config.toml
model = "image captioner"
dataset = "rendered roads seen from a driver's seat, with toy cars, trees and houses"
train_examples = 145000
image_size = 32
crop_scale_min = 0.8
horizontal_flip = false
tokenizer = "word"
vocab_size = 35
encoder_arch = "resnet"
encoder_norm = "batchnorm"
encoder_activation = "relu"
encoder_depths = [2, 2, 4, 2]
encoder_kernel_size = 3
encoder_stem = "deep"
encoder_avg_pool_shortcut = false
encoder_widths = [48, 64, 96, 160]
fusion = "cross_attention"
decoder_width = 128
decoder_layers = 12
decoder_norm = "layernorm"
decoder_norm_position = "pre"
decoder_activation = "geglu"
decoder_mlp_ratio = 2
decoder_head_dim = 64
decoder_fused_qkv = false
decoder_bias = "all"
decoder_qk_norm = true
decoder_parallel_block = false
decoder_dropout = 0.1
decoder_inner_norm = false
decoder_positions = "rope"
decoder_cross_attention_every = 1
decoder_tie_embeddings = false
init = "kaiming_normal"
residual_init = "none"
optimizer = "adamw"
lr = 0.0021
beta1 = 0.9
beta2 = 0.95
eps = 1e-06
grad_clip = 0.5
steps = 11200
batch_size = 256
epochs = 19.8
lr_schedule = "cosine"
final_lr_fraction = 0.01
warmup_steps = 560
weight_decay = 0.3
Rows from block 3 of the text decoder of a small image captioner, named by matrix and row number. Rows with one number belong to one neuron. Each number is 500 + 40 x the weight over its row's rms, rounded and kept within 0 to 999. All counts start at 0. Numbers have three digits each. After the name is the row's rms in percent of the matrix's.
Before each neuron's rows are labels from the 100 texts, of 14848, where the neuron reaches its largest size: "fires on" is the input token at the peak. Only what is clearly more common there than usual is listed. The data: rendered roads seen from a driver's seat, with toy cars, trees and houses. In brackets: how many of the 100.
# gate: MLP gate (decoder.blocks.3.mlp.gate.weight, 256x128), inputs 0-63
# fc1: MLP up (decoder.blocks.3.mlp.fc1.weight, 256x128), inputs 0-63
# fc2: MLP down (decoder.blocks.3.mlp.fc2.weight, 128x256, transposed), outputs 0-63

fires on: "barrel" (41); "pine" (21); "house" (14)
gate.96 127:489525490410580476525560450433491497523484549517532569476549532516510407438462546509501497548513580483496482388491537517520497495473476538499507487502488486426506441491489518577500509494547462
fc1.96 129:515512499490501457487466458415522574504435480519518575499510511493432491473517564480527498487531568491507437432505462557482491452478531529506501511586469538417498520556553485576423499512483459
fc2.96 129:579448504514549521479448503503536528551475572474453497474463470493545477454493568547517530554568557477563528449489456451570493558556462559491428477511497454502485531480467438412491495536446519

fires on: "orange" (77); "purple" (7)
gate.145 064:528399411503505545437457514507503483510513455536443472442557511554478482532460449589526483576518528504443586545494528538485488515459494482441487483527484460543496408475431561421518497541509524
fc1.145 060:519491479526474523459517569485467523457523469440460554572526474424563527541428473572521524509432457493554498499452498590487528537507568459480487453543441520507492385525529441481543529466594547
fc2.145 056:493484497513492430491566428450524538486458503520539520593503533483514465484504546485536561494537521477512482443504427485578449510508500480469455556555499449471521504525410503511468510464568564

fires on: "straight" (100)
gate.165 145:523422536509430528504554517488418458506454495565479459485484492504491449473407475547585501558526559536448539552461477508550503573478446537482514542512503507506484499505509494518479476504468521
fc1.165 141:488491500475584526503542475457479444473542499511526483557468549429488491531602581502479476504536505506596514441479495477543531462535546435421499449563524440512485516513424544486522573524482470
fc2.165 130:480473481473520583487576495426420501482573528489529482476493524494524491508493480526514458502538540562430586477491483495553493514442525473508548487557544536480522551477502522474520541550457480

fires on: "barrel" (50); "orange" (8); "pink" (7); "grey" (7)
gate.155 078:475539475500484486498597471493463491535468507505569506513527522479540477497551500426486480503479495506513431467521474493564535510471545539472578491473545570530417458417367549555493497482524510
fc1.155 076:443561441475532494483576494500447477534492468481563576507521442520527471471463471532536518481436552474500524489494496520541470519539489546496511476525476518508461455485466546542521574524517533
fc2.155 076:575540530454493564528500528480518481508498515465413539526505460475571501492461566434441511498497521522516478508533485489467507485552498514493533493509469557538352572516431526526466512531519532

fires on: "orange" (21); "yellow" (18); "green" (16); "brown" (8)
gate.4 093:505471493520452463545471447488456562514564511496556454539550488417461465448451472460551489497500524499508573535531525529507558477458434553553526511490463453472531535498562500537512530512467416
fc1.4 105:447480471532572500456497525495567440500518469602495512476471436567584532523518510466467558562551477500487440468462535452530433579575532415498458506482501526505501451493474510439464481514507507
fc2.4 102:522524514491511476545451463444465524512538517442518500505559568433451441468463449533496437465497505455525555507563472530436554419387463531506538498576474482495510489512561477491595535527559491

fires on: "straight" (91)
gate.58 108:506480507448454496503482553529486515477394534493496543447471431521515560446446466444506568459498507514405456548486468501497503513550437516538542450497448565585501507496530421531439405531440528
fc1.58 112:445470493500590472522463444485501542490571515507504459523526539443536512537533478517437445520538480468562537474518483547475492443439576495552510505560446466496480502460513474422590574512548503
fc2.58 110:448512452512540537463528519482487505478518470512548506531507511527538521541537458489454476462529518566547551457457546517436453508492479478480543554490488504470503507458464564470515519509482449

fires on: "orange" (90)
gate.221 088:538457470438464500538579536526479505489508494535460546476519542415493460482526532499583458522508449504488496411476478535559535564500519561539475465466496461462515459476545511486484460432469464
fc1.221 098:390518522523535523559545503500472524458487500514485564569496480419483528463452479564477529474512552447554522487437427469539529538534485495539480522539433482526515542556563458477512554513473454
fc2.221 101:510488521488490540508477526436491476443528554536504512496464449429494566527477518510431509575532530548475438498527388481469470536537484566520511459476509534527457513501513423456450525585445507

fires on: "a" (46); "," (43)
gate.16 095:488555514439550478506531462460465506524482471450557530431473522545559478477548523520469460532539547486499490469516515513527448549445494513528545517557549541496458594406453513577583473529501523
fc1.16 093:506483463488549503462559424465425469453546516539528515474470446507486481471483517571495515558513551485528579479500461541549497575515459537491575426501526493484405541462470508503581521511507572
fc2.16 094:505456504490472500427544481521384499466518491516451484492481488494567521502476535515459470518522552521491542483440450483543460516519529536458491535439493545525489538554509488494597485513510623

fires on: "straight" (100)
gate.131 124:545484463454422473525526495539468503513468450555447520428480477521483522483442522479561505484457499490436509582483469428516458556540489539504510483530507470555533532503545451550394434514435491
fc1.131 132:448536510517575511477513509429523546506542436505537464532521571422529460543565552529434417518524482493493530440490544541494492484423596429495495483583463489517559482489472540490547569525498460
fc2.131 126:465517520511590551471530509441509485461537534509554483509523498457581501534539446489440480489550521564507546452496519537476414453434480475512510513529484512482488567441467521437543533540519484

fires on: "orange" (66); "grey" (10)
gate.122 042:482516475557516425511544478477628495481482445537493525552535477507427523501490500477445469551507492451563421516484426547513465513433521434486549529466460540510585465567495547505417505551469449
fc1.122 040:477497596490467541507494492484507571489524466397485510477499492452468582404556500468496470492492498479558516514397512498497494538485489529520520545504496516470528506465480487501454483492517471
fc2.122 040:546522471525457502464531607518516522481480417496523521481543478548458488421465451439511470525504482497582575575409527498512468435467514484434521517491446503534474550506513532506425462481570457

fires on: "a" (76)
gate.15 056:528499525495453482488476465489501515479435506543476508531529572529467513499497488594543489486490525520603435506464591482380460522487472448407504555582510525452428419472490465501433485488457453
fc1.15 054:424562523581464499517582512486498506513452461501511512486506500521469539527505488493509500496489462505454472511424471475530514492518527509559468551450559510503579555520563539532506439536503498
fc2.15 057:495502443499486541481531510529411522508573467497561472558491522430500460546524451533534528412465431513494493480467536582498476464596592531494518470448502480507462504469536521559486532537567524

fires on: "truck" (64); "car" (36)
gate.86 126:528386489483499529459475503454503505468449541515443498524493570451538566524452511420493455515498428493570414510462503506463518482434460550460516551498498470559496462423465523525521494473489483
fc1.86 135:519546503559527421488487509523549461506507447465603537471481486556514472520565443477466485572534571566516520507517434522537458448535517475477477484470496436479450582497444524516434514529537479
fc2.86 135:531546516468523476554514565568514467523501449513500540462548490584501414568622507524492473460530405559459529410452493537571449526524549447457488435533520542552499506496581428484543472481500521

fires on: "orange" (31); "brown" (24); "green" (18); "yellow" (15)
gate.110 100:503479488517537499472590520453460483556572444473500450472544538522545532396496468516528515579471507465462545543522548434543522512475481520475544423496538551509485512416419554515571474508544504
fc1.110 093:457570471489575519529471483437550469486471523545518533517530449521493490495476519514538563523522500485507450439470459455533479414533520447528498465483486488466535527536500496538446502486477533
fc2.110 094:442520499471505475491451482584496542437444500475495532554548519485498542487490542475437477537451478521555518507527450489431558486483524517536530552483457478448458516483509505490463463462505517

fires on: "yellow" (18); "house" (15); "blue" (10); "orange" (10)
gate.72 043:476502493440484456507499469427473537485427441458546569478564536500475455504497517499501430558529576481578545529477471521498493487475543520532526453587523477558467495465496502497595484485494453
fc1.72 035:462519538521442480491572494424507539469455509528493566569468496467541472538461452521455462474508581599566456428423467475529512512510507519450478498504491519514453523525494465465488569520445493
fc2.72 034:497504494415486529482518500508418498605365512554497512490492456482561496496441501457456479489542554558585454486462499460540459531465532505537498552479472555458438529494456496480530486555468468

fires on: "truck" (48); "barrel" (14); "dog" (12); "car" (11)
gate.216 102:478548457507483516477546435551483504487499440530519439533547451504423484440534508607568568500518560492438586530547506497526465557512468488548499447578491487489506497526483506462474513522494544
fc1.216 110:485489559554538446501434475447518482547477486518558482485544498536539503572522452437449466547513489489528520525572467483524500440488520498489487558404479455497523556507433608534484460531550485
fc2.216 104:516506404475432525475531529460516552490410494465451548442541476553487495492517507461518531426499488538465528461504510552554522509409537484475470523532501559559456480529456409462575475449484494

fires on: "<end>" (42); "house" (28); "tree" (16); "pine" (13)
gate.220 077:574476475616450463443527544470525469517475452485536515393491493584462520471540467591507497543480512509524439481520523476483433511561496458388479521506547575484470580509492493456490493508482524
fc1.220 066:480494487492547478449491514479457480537522441526520420423503451513574541495476557499406478525457470463472556516568484423506505467537568456448515486484506518548529553479472509465568474503500454
fc2.220 070:518464525491548581508454499523527456476473493539530452478544473502510541466469515578444449454538549537526483552499478472496497479459482496461423498483542507528466463516516414454514517524552516

fires on: "that" (100)
gate.21 116:464477463547520467561407528514527490517501510493464525483514443481553515489413446545474538504523530498523534448471469490517509499497454428511511448465454547502445546490499461479593547479507495
fc1.21 124:496522555555446464519391571494568552575453513507495479527500456472548551496465490463435559507498466486471446486527434558478494530492433468535493579479482515516464556517501414496559454504570525
fc2.21 119:545449588537494491467480541497534483527432531516521448492561552598466503500450479437533518470506525525497476453457531498504530407439479526475480515416528528411481507424528475490546468444543573

fires on: "truck" (59); "car" (30); "barrel" (10)
gate.123 144:491452462462498604475522487462482561495464574497408491546483593463496548502420561420544495483479420471512461512480511548444578495445454605476498589504505517511508420471523523486536499486472502
fc1.123 155:505584457524466537466533535525470528555533475474544492554475474512416466451491529531578546463491550519466518498476532499491434505494459529507449519559523465412512500573511482552473549545543478
fc2.123 148:545479428421506495523477570497513520536474471495435539453556459579572420587560526486456471496524424544453509421461456538548509544467578462469499443499480588566480462481533461503564454456453514

fires on: "a" (100)
gate.192 083:511538583521437449547480504550535472512444541547506538541470531492507513467458596450460485522494445486561417518488503463522500570560487456478428546566494458465478494503554441456520432455561479
fc1.192 080:488499539532459499477448506550539552515455439472500515455531476460474524492486523490472470524514454484497428594560504480475434516498465539479454560522488472492517549515492554517491464568544495
fc2.192 084:506526538566545434506576541519495525522478495527461543551462538443480453491455486523488398546413453489502513427469450530496500563538455551436494510492456490479481498536453479531421500528523513

fires on: "orange" (29); "purple" (24); "green" (17); "teal" (14)
gate.102 121:542486480445489565488473547552541472526569480515491448396538487555519464451509517528496496604527559447418583562553539442529528540456431547511473489511533494534465506470502497461548477457453476
fc1.102 145:411531482478539509553551477519410479447537535527517561523508495456541414482469497492532493516497486496523492434460462538598526496513562472557451513512460470460541447515564492530511497427576526
fc2.102 136:439566509463517452523571397476485523425510525495504519546555562465463454496490527487525469497477486465537504451467430519536514415497541523502528472484448424438542491505465571536446480457574547

fires on: "with" (43); "," (25); "black" (14); "brown" (10)
gate.126 112:551527516528485584487463554476536540544472531495425466473454480527533532480504475533501528478531449486441532580502584457446479510502453534554486539531569539570547489502543464459509480560492546
fc1.126 106:533439492494522390516550466505470500502492458514555504547451464500492522511574488487440476471535505558562443494470521439502422500509512453468537474523505502511440509452401517472432513494518432
fc2.126 104:410550474539486453442503538487480527417535504495534440513513528481471504522525476519531541467511434517490499473516485506510519431531586490536527531452518440478613543512587530508494435547473545

fires on: "with" (53); "," (39)
gate.52 094:501579511588459470556464479534510535489455561455485581466453467467576507510462508498508516495504527486486529499420504519477517546545481514550527461524541539496539512436489508478508471517556493
fc1.52 084:513491522456555536470535459473514483509449508453470536493515603560454518479462464522544519477429549520573495441459449517480484459508506534440438524492479518480518504548471459546496581462472519
fc2.52 085:499515439412504494494470491454507541449550435476497431554561507493513460514492485522452537532493465548523459501500599467453456472457505486511559519508467486454498488563467558602431501528507507

fires on: "green" (53)
gate.253 110:553484443543539519473532534520525492509503424418569446478481495478528527505510412535528468494492530506525502550505543563447446484495455536468539493498498482578489523412478509431502544582506471
fc1.253 106:473456585463544455557500499451559461503503531456416445441499485570501490553484462491497477523490456500501492524533462488520451465480559473590447541469503472481616535540454538476531499538534538
fc2.253 106:485513481456549497491477508405532498439573517475510554530543499423467480480575537493470540474467477441482540400552513497506530508505461508513544434504482502552506475554500458460508536430514480

fires on: "truck" (86); "car" (14)
gate.247 101:523422491453522478435470444471562484481480537510524513464480497511527502519496498391470520526558499537483514497564467533500555459512487585439461524468456486546463502484417560469503502487494472
fc1.247 102:473483488394469517515518384462454506509493535519503529494532470511422445430469513531538570485428558502451576502514556574465471523497506563506500504477516509478488374545496528535552524547504482
fc2.247 106:439550551575474546500532419477462505532554503527540515531417584440486541396441502513532479478484549444529461535493533428452508508520438525539490562613540473453512540530513532501409513504516446

fires on: "road" (94)
gate.212 125:543510422526428510484438512516556525532496477434444490443596499510539517549551500509468502532521529481528588464467474506544561524461532472515504471548517515526467498421525486443549434458479548
fc1.212 116:484465518480546462564436494520559440530562492501495421424455443523458509586527499550487470485511558520485557515515549463496459566546574386533532466501526511489499539477509478502549492514455497
fc2.212 120:481473483406492499455474560502466587529411522491427542582469557505513534504489595472434470468559487491511501506507497424495511462508548555518503553542448563511446466486553521463491466438511502

fires on: "barrel" (31); "orange" (22); "dog" (18); "with" (15)
gate.233 106:504550467458522540430579547544489572519471443462479522484509487518425511451465518488588536482525521458496497470502481504474502508436481578448522548495470500465479524519514535560496434580474482
fc1.233 102:483425544495465456547500487472472503488447497566463558462537469481497463509497490601441465563590503522465529501449424454472490535489530507517495445531494555486483479528569540507504465484493500
fc2.233 103:427532551547497409508539531486463453466477547505570489476439480467441548492491535476478478518482385531527489574539491509488577520531463458566552515473489540466506488473564480483483461482492520

fires on: "barrel" (46); "house" (30); "car" (8)
gate.116 086:547434532542450446436460498456547429475487502464480528470506457531540485523492509438445488571503499549489471506500476508525514471502493556446483496487527526558429494485419554481497525490526483
fc1.116 066:471489491494470505475483473465497494533550491519499478580464455479419499519397561490500547497494553520405581491449451540440510509544522533556545476540518488433592431574495589517489537584525453
fc2.116 077:447449520444468481509495424441462502494455496516536476497466585463501619447461497454492458509506564509546454525471548521427520448494439529539517557530411482510474473534454472497477488496532441

fires on: "with" (79); "that" (21)
gate.136 031:517525511577430493484508481557512524539397489508472539502470443493519554471458508521479569477460441500469469490518499521482518517523429542471586492530506534491447460489489491479542489512510564
fc1.136 034:464501572535511461505499476502519516491469504488454454507534509473495541516525521522499430473524461486488624501464520449488476527453549511535459543567493520473570494577498540505476560519489513
fc2.136 036:486508457489531534518477542513462494528518455453492489542525535468510495521560486516431474476430496510515493504529527439431555568530533465509561522496539477501460421526575520554458546442489495

fires on: "yellow" (75); "white" (11)
gate.84 151:480462497485505491465493503583528464491490549539448543471445456550554517499571584470485560470572439505454465460507434459564530529573562455512440473504527562512497473500520490445513414462491572
fc1.84 140:531536558509483523540432418537539477505470531520519525513447516490525539510483503468574509464466544550509458522498489513414441506557472507517478516441550495473493517525467495481478500500521491
fc2.84 138:518486509440458537451518504573471491476494450510450513488493484532489508568564541444452486453560492502409547524564467502560568414486531532519466475514513554546469494482578489469586514420489576

fires on: "a" (100)
gate.8 102:457549501511448535515515512532491525524495536544541513489526477544518481443511538450509587496502498486432494465498527508572500594535527506543511549524510551483520437511492540517455463487471533
fc1.8 104:531525545518385483536452483516490521502486540571505537450499503529528493456516546447497553486547527545480471508469539459496507500542513475546481521493538482465556519521600472532492406483439481
fc2.8 102:499543476513501441520517401437497474484470518566495562487507544412531437447562524526486492504496485432553457425523516502586481555534484516414479495502524446497543550517516436458495542446494479

fires on: "<end>" (34); "pine" (27); "tree" (19); "lamp" (9)
gate.177 088:552498542475452465519450456476551495496511468529393466437487496458498561508508507577427475502538507508524521432456491501522471541489587411531486483550499460498494531491500404488559440499496530
fc1.177 097:509513491413520489541489499520499577511432497516508509603487512458558542556510506428461506471493515486607470487468434504468502449525534539481501565563485414527487494398483478446526421483565481
fc2.177 102:462491528453531458460519469469575513481506497532516475523461490417488540573551565425487553534562481460497420509548516502534492459544564537506507495497439430539511491445495522482463497535506463

fires on: "with" (73); "green" (12); "straight" (7)
gate.92 086:531477488524374473425494518532492501451545473512508482448487457468548510511446497480537552451531487512459502529509451466515535538460490521462545474504498495525499538420531449504550454579487512
fc1.92 084:525535542542409579498525503559536508502466501462424512497527546531486484425483458599552526518483474486502480543478521479491513570457424541524489546506531552533499497478471517491474417489527532
fc2.92 089:581480558554458526527495452454553483549499571548439507502461545536461499487500557542558475501560528459527508486522430509546468552530459515468412510508541493485473498510439469470499492503481559

fires on: "orange" (96)
gate.180 127:506466532490479482476526451517536500594457468498434461521534573543529470486572532503515498518489437510427520442489516460568523486447586499512492555521573522453556461455491561505473492469478547
fc1.180 135:619557564498456438526505504432498505509454513475499549524489510422588480499505551443504490525450438550455453487570519519451520504507505542477557460507552482504500442428528489556494470466549518
fc2.180 132:479479482486519499510509414528491532528475463536473476536529533540451418470482482558584510494468460500498556489537581509550501487486526461444485529505499455421543500500459542509564537453524549

fires on: "a" (82); "green" (12)
gate.3 139:507405429521450535460458504435473515485450456458499545495545489496465529477557534544512516499509485501468457515502399481484494475469500568425530525521548612490515535513526537532442517521540575
fc1.3 145:480592505460518449536556452554535525532518470569452521522491504519538465522455499507500489510517501491546603440478585518511476522518484459582490485479485436455471453510453538492531458527497417
fc2.3 138:497485483485466501434446480433508493504463449510510491544591490455555476499538511525507576511529552446497512509490512463439478431449396555482537506468511510516513447504522568557452459575538490

fires on: "a" (82); "brown" (18)
gate.202 096:548508592473458478493503435481488564506411507422473510548557561427474484468551516474534498436483525511513466481531498473486541438425467641496480554444516497476530530491550470572499551511470468
fc1.202 087:525509478466484554516464504504464498497576551519519483521533526482469545474431494553490478491497546506584493510462466489497580542461512488496515442524482515480402494509512437521482461384490452
fc2.202 089:468460471414528511476537535554490457449505573520483478459508492506562565454500531491470483577507505571509476511437434465519521542522485529500447477405455522509423439495486472494457374492493496

fires on: "<end>" (34); "car" (23); "pine" (18); "truck" (9)
gate.190 026:497534515494486458528516529496455595485464511525455520513485537444467485592512513391528533360483439487514480402506580550466504464551491510517470536495533518460520427463607511506464507499495484
fc1.190 026:527514511555490524494495523487461458580436430495530456494480524525480514539583524407559535481520523497444544508489501449603524474479492503499546510576561534525560580508493547521429486505475510
fc2.190 024:551549482519478421474460498525451522488435479464485496461455542474472479554512529453520568416567508446488505450509537507516488465511528478496490555562550498461572521585562495512557590579421496

fires on: "that" (41); "," (36); "green" (14); "black" (7)
gate.99 063:512481538486459446541494538484569490500485509494418541522542459452565506561496495564392512518486455473517405474474461493536552508475549419547503487496502459523510474480559462507503505458470546
fc1.99 059:514475559498457528479453501469546524504527512503398492476472502494472566498440469500492494451494513495502499437472490550477496481489458482516451494503439495494549485547595374515578496508538550
fc2.99 062:480457570542486495516529537482533451569391476491501500566528554510447519477449481430499519514457489491491490479529595460526484451419454505427516571506462510452482468464435529458541500530565590

fires on: "that" (87)
gate.189 090:517422456522478495419494558553516513460482505460481530431516404578577537512505493531506579498532498469441512468464451503504511516459473549517473454450503562525503472454550465490564468510536535
fc1.189 079:518494442459485456521508493499548613556538504470532513467516559512471491556544530445492447441521511446557526450476497522430455569465592595493541539532508502444492516491575531503519485502503457
fc2.189 078:475520452519469543555547550503486540491463506432484612524438453499577509441496459543489536434492497528429535504474468484432526509544460504591538511543514589531505525571574504504469530466467485

fires on: "truck" (58); "barrel" (27); "house" (9)
gate.37 080:464413517493496511442462403510523498463404511501488545471531556491584472526523546472492471555515491526508536500507464514504529448469490554418455501482480533555491489462446531468579515474510504
fc1.37 068:501426516472465464545494384477461511488447522444545525445490510394502450461478512432479500500446544546543509533505491599451487459523508558494531513451496457456483469408500569478531550513533547
fc2.37 075:492542526532471470563535461541454547521550482509493503448440550479469475452493559497539456550510486501598443458497570445526496504532520502519504515548513473418562569478555505520507522488431409

fires on: "yellow" (60); "green" (19)
gate.112 146:475497483484503528454473553544529444534438499531430551489446441570535524503516591509475565514538476474450488458487472449481438538590513465464417476515532555527528458514502543452473431504544543
fc1.112 137:447414445430522430447489562492481492483475455488488474507535415519488489526516494546397456531540469462421546518549472449530558469452508459522505462542442541552489460506525515522526488566499530
fc2.112 138:423474499520536520472485518522517476473471528545526483530559507489510506485446514517541462609515557499521474513468497497502482578520451509488454535414442465469528487493450557507366499513494429

fires on: "truck" (46); "dog" (15); "barrel" (10); "car" (8)
gate.68 153:498439506524530533471508487502529494496427484501492512450526509508560513372547477561496502493496502506486460443455435473542554487405563523469463557504469573539463583468525458471473475461519524
fc1.68 153:440541492469446508518495497538479552509520490515469522585456537479457501583446532455552500485541445451546522531503525525496476465533418477555534505533477466455561468521495543504505518521460491
fc2.68 136:482485520484463441514475525486450530506443542433511524521485497507471565495482501463503535402536493495566484520479472518459487466501362536521499490513501558459522505461467565514458555530476480

fires on: "a" (49); "truck" (34); "car" (17)
gate.238 140:475549471502476524514560516554491522566525429541502421498567485503453500436503512602559536466506502464468524493486511434518457575502496446535497480569519551462536498490565489518511487546445530
fc1.238 156:445522483520441533510611520670479506479510443523518502538493508499476437457488532575569525482509465497486494465516512490536497534556481467502491453608489532496491521521607449472547505485463511
fc2.238 159:514425549513556497475448470427506484475464533474538521536468512495547530477468440468455482542563571512556484563536459472478513411527470529483509500440471442463494493429445592472379486513533516

fires on: "<end>" (50); "yellow" (28)
gate.193 032:522449467521396524479524600544428522473444510461434516483566482501497523521457452492454491487510542562489501497499428470527603545487491501521409469556491550506517460462482509489489513511433505
fc1.193 028:529521475588475470513548411548507559515499540549498490480465516499507487501506466467520538515490498468462420488507490492530497495484476495549443514493533491484502563541537447519509540419509518
fc2.193 027:576567386467531525497508499547486516467534464509488472405591530509448514495429429439504529490483501465525409535554511510475609439421473418446463537452504508455480553493538481550527492512443485

fires on: "that" (99)
gate.53 097:511501529501502482589471532506540529572444552497462589471492484484526478445513545464457488457542498477517464404404439604560495528514479482526413507517491512484507516448562392511538506450562519
fc1.53 086:507555486514545492491492461488476478521501485511552464505524546531433492537556559422543418503440499480508505562563553476454491498510490483394541456507512489500472509518450592541451505478413487
fc2.53 088:463544513483514488503538416431505467524562466478519571534507515521483418526583543499418433481487485432491515467527486511500500561498530485486475476603522461522590456608506536520467580453504472

fires on: "truck" (22); "black" (13); "purple" (12); "red" (8)
gate.38 084:486488460576476578503558552617510484488510475510488478507494471571517460486435561571569538525473422512469482519572551461489453571508407468410442504492508494517475483508493501465556489566420507
fc1.38 081:563559415436513524482476560558531440522451495485532400483466484492483463512596512542502476461532511446477517496572518525520467512470444503459495523539506428562481511463517392454510527529504536
fc2.38 077:522503515527504536518449475440412509540442517452530485520451544479552559458462506517445474524525555509581460592493533451406471377464432519486539564544500476480477508412466514484489544525543453

fires on: "<end>" (88)
gate.12 081:481481485477461450478505484470471437530502527479561445544430500447506473448475528440484511488540549456547545475524418493531532467529500479482524520477477457459503564528481528503476537535420517
fc1.12 081:501504604523482494481477387498515488508459481534464502530548557535493595463530489502512507449519515454539470560557539410499533463465496526524492520555532539549454546465462438509536465472558501
fc2.12 086:482501543542503487463484474525546496501547482524535501502514566472460520537479490444510507521493537486466507438511542490441519527476469519526532529471508402472573505534427487488555552533484433

fires on: "road" (74); "purple" (19)
gate.67 110:486476534485538536501485480518507506529525534502427447545464517463449495510426589483560521491513490503517556440493493507516513458534516489520433533531474413456509475501523444472589538512491499
fc1.67 109:529549498483482477480538557458500452467492438495524524474558549551439498479512480476530453553502508519475526505568531508503477421505489525424502403472500451545524490526442569516483494525509499
fc2.67 109:470598502505456520490542446510468537485490442480523561526559518493455474454524532477545526501498587480499550433562453529527528452518422561536462521549464471507503501607470466538535563488536463

fires on: "barrel" (78); "dog" (20)
gate.146 060:537451461523496502439513486504563511476504542467550487486526447538481544465485546490471526500512507445483418586547472483494531446500490512526472482528533550504539459395490523508517520474539540
fc1.146 041:473453551551452481521409532579514496442514586497473502493488495522525517460523495522408482474510451544501468502503516490482541551518490496580521419554489537513492521513499491496530478502508489
fc2.146 044:479504452458500476494512485504486494544468457462520485460535455495510464489460499560515482560502451498505504566458565443556535494469543498509504519461517508475510477377502510537525477494528509

fires on: "road" (99)
gate.249 105:553486447543467513480498489435444542570453545486532511485419501483550494437466480471507522535582555539529568472456502515505475520578486545525510478557528515476483562448491506455559500479507513
fc1.249 110:552496448565500460528490523486457501510503563487514528497420509466532465505449482494496484482588530536506561413432435591498495526522535527471555461535495506451427555443594434437605504475532513
fc2.249 109:503481475563522506498516546514448485513487620506505500443433498472532487482438486463515514520540531496433493486470494490540506534524548482513492461476496581437494575427573540504590478548512577

fires on: "<end>" (46); "bends" (20); "green" (12); "orange" (9)
gate.113 084:530381495420520449515528543519510458508537489491474485448447440556477494569490469505524516542489447543464558467450557476518442513512522476449521448484548443498540468440491502485554543552481548
fc1.113 088:581524512506459487494547587460528464518452452460484507508487469545477542512506505501503543591488525557528539505532490490521551497526474475431558457498520419502491545455488527505511454484483497
fc2.113 094:525461529427492535491499483500440495471403559518500477528550505439433458477516559466492492444540597512512586500539439501545576430444487504465515504494471462502471450550516486501559502474534578

fires on: "yellow" (30); "orange" (26); "green" (15)
gate.147 090:511514517436485516518488421453450553460524497435533523487573552453441524476538514547507472436495538486534489512482502511471542424394509590497544421518499520473431504478568415580578522483505447
fc1.147 085:500493466512506464464486581551551504543499506554454469516434410571535547540486514459438524516482418495446518544464544457491454523575539440534475583508542427515567495486526496468504446512540552
fc2.147 083:464491507536458472542487478405515509526527491478536529527488544531512420521501433563505516496483410457440533476502570508467465455457546481533551484592523504529569449510534496480571563509581493

fires on: "with" (50); "," (24)
gate.184 110:493491502511506604505527520476452547546527560527492511440572543516538454394474486456553553477562530466482517447453454509560568471508541557531480507556479550485483505488590437515538450425479555
fc1.184 113:466515470456567462460615453479500481546448435447506541554462505494455545458506492533497491491506517462572513484438487463484450455463438537472495528467546496493565523483422596517464559541545458
fc2.184 112:498440459475489562403547540530422492451454472499479487467486431510511533497470461497502561390546506462506546488450439518555545466517510478498484480469491558555477502541531532498480493493478571

fires on: "yellow" (99)
gate.98 109:491528469480498502440523480549466482562428480499485476495586487549542472512502562519555502562530500524446509505580482461550544508468504503417453522525501560484440466471402553517475436463472547
fc1.98 106:480439540532509544532493424469505488452604598502480553511452561446524509505435490482503501493456476481514446432427427558488547484506531532572521438413509500453509481530569457501506550435526501
fc2.98 108:553543423485542490564504473460502590490521430510457508519525447477495445517512481480542548426449467473542521400510501533528487471487487478486477485456496445462499494519464481532550496463517485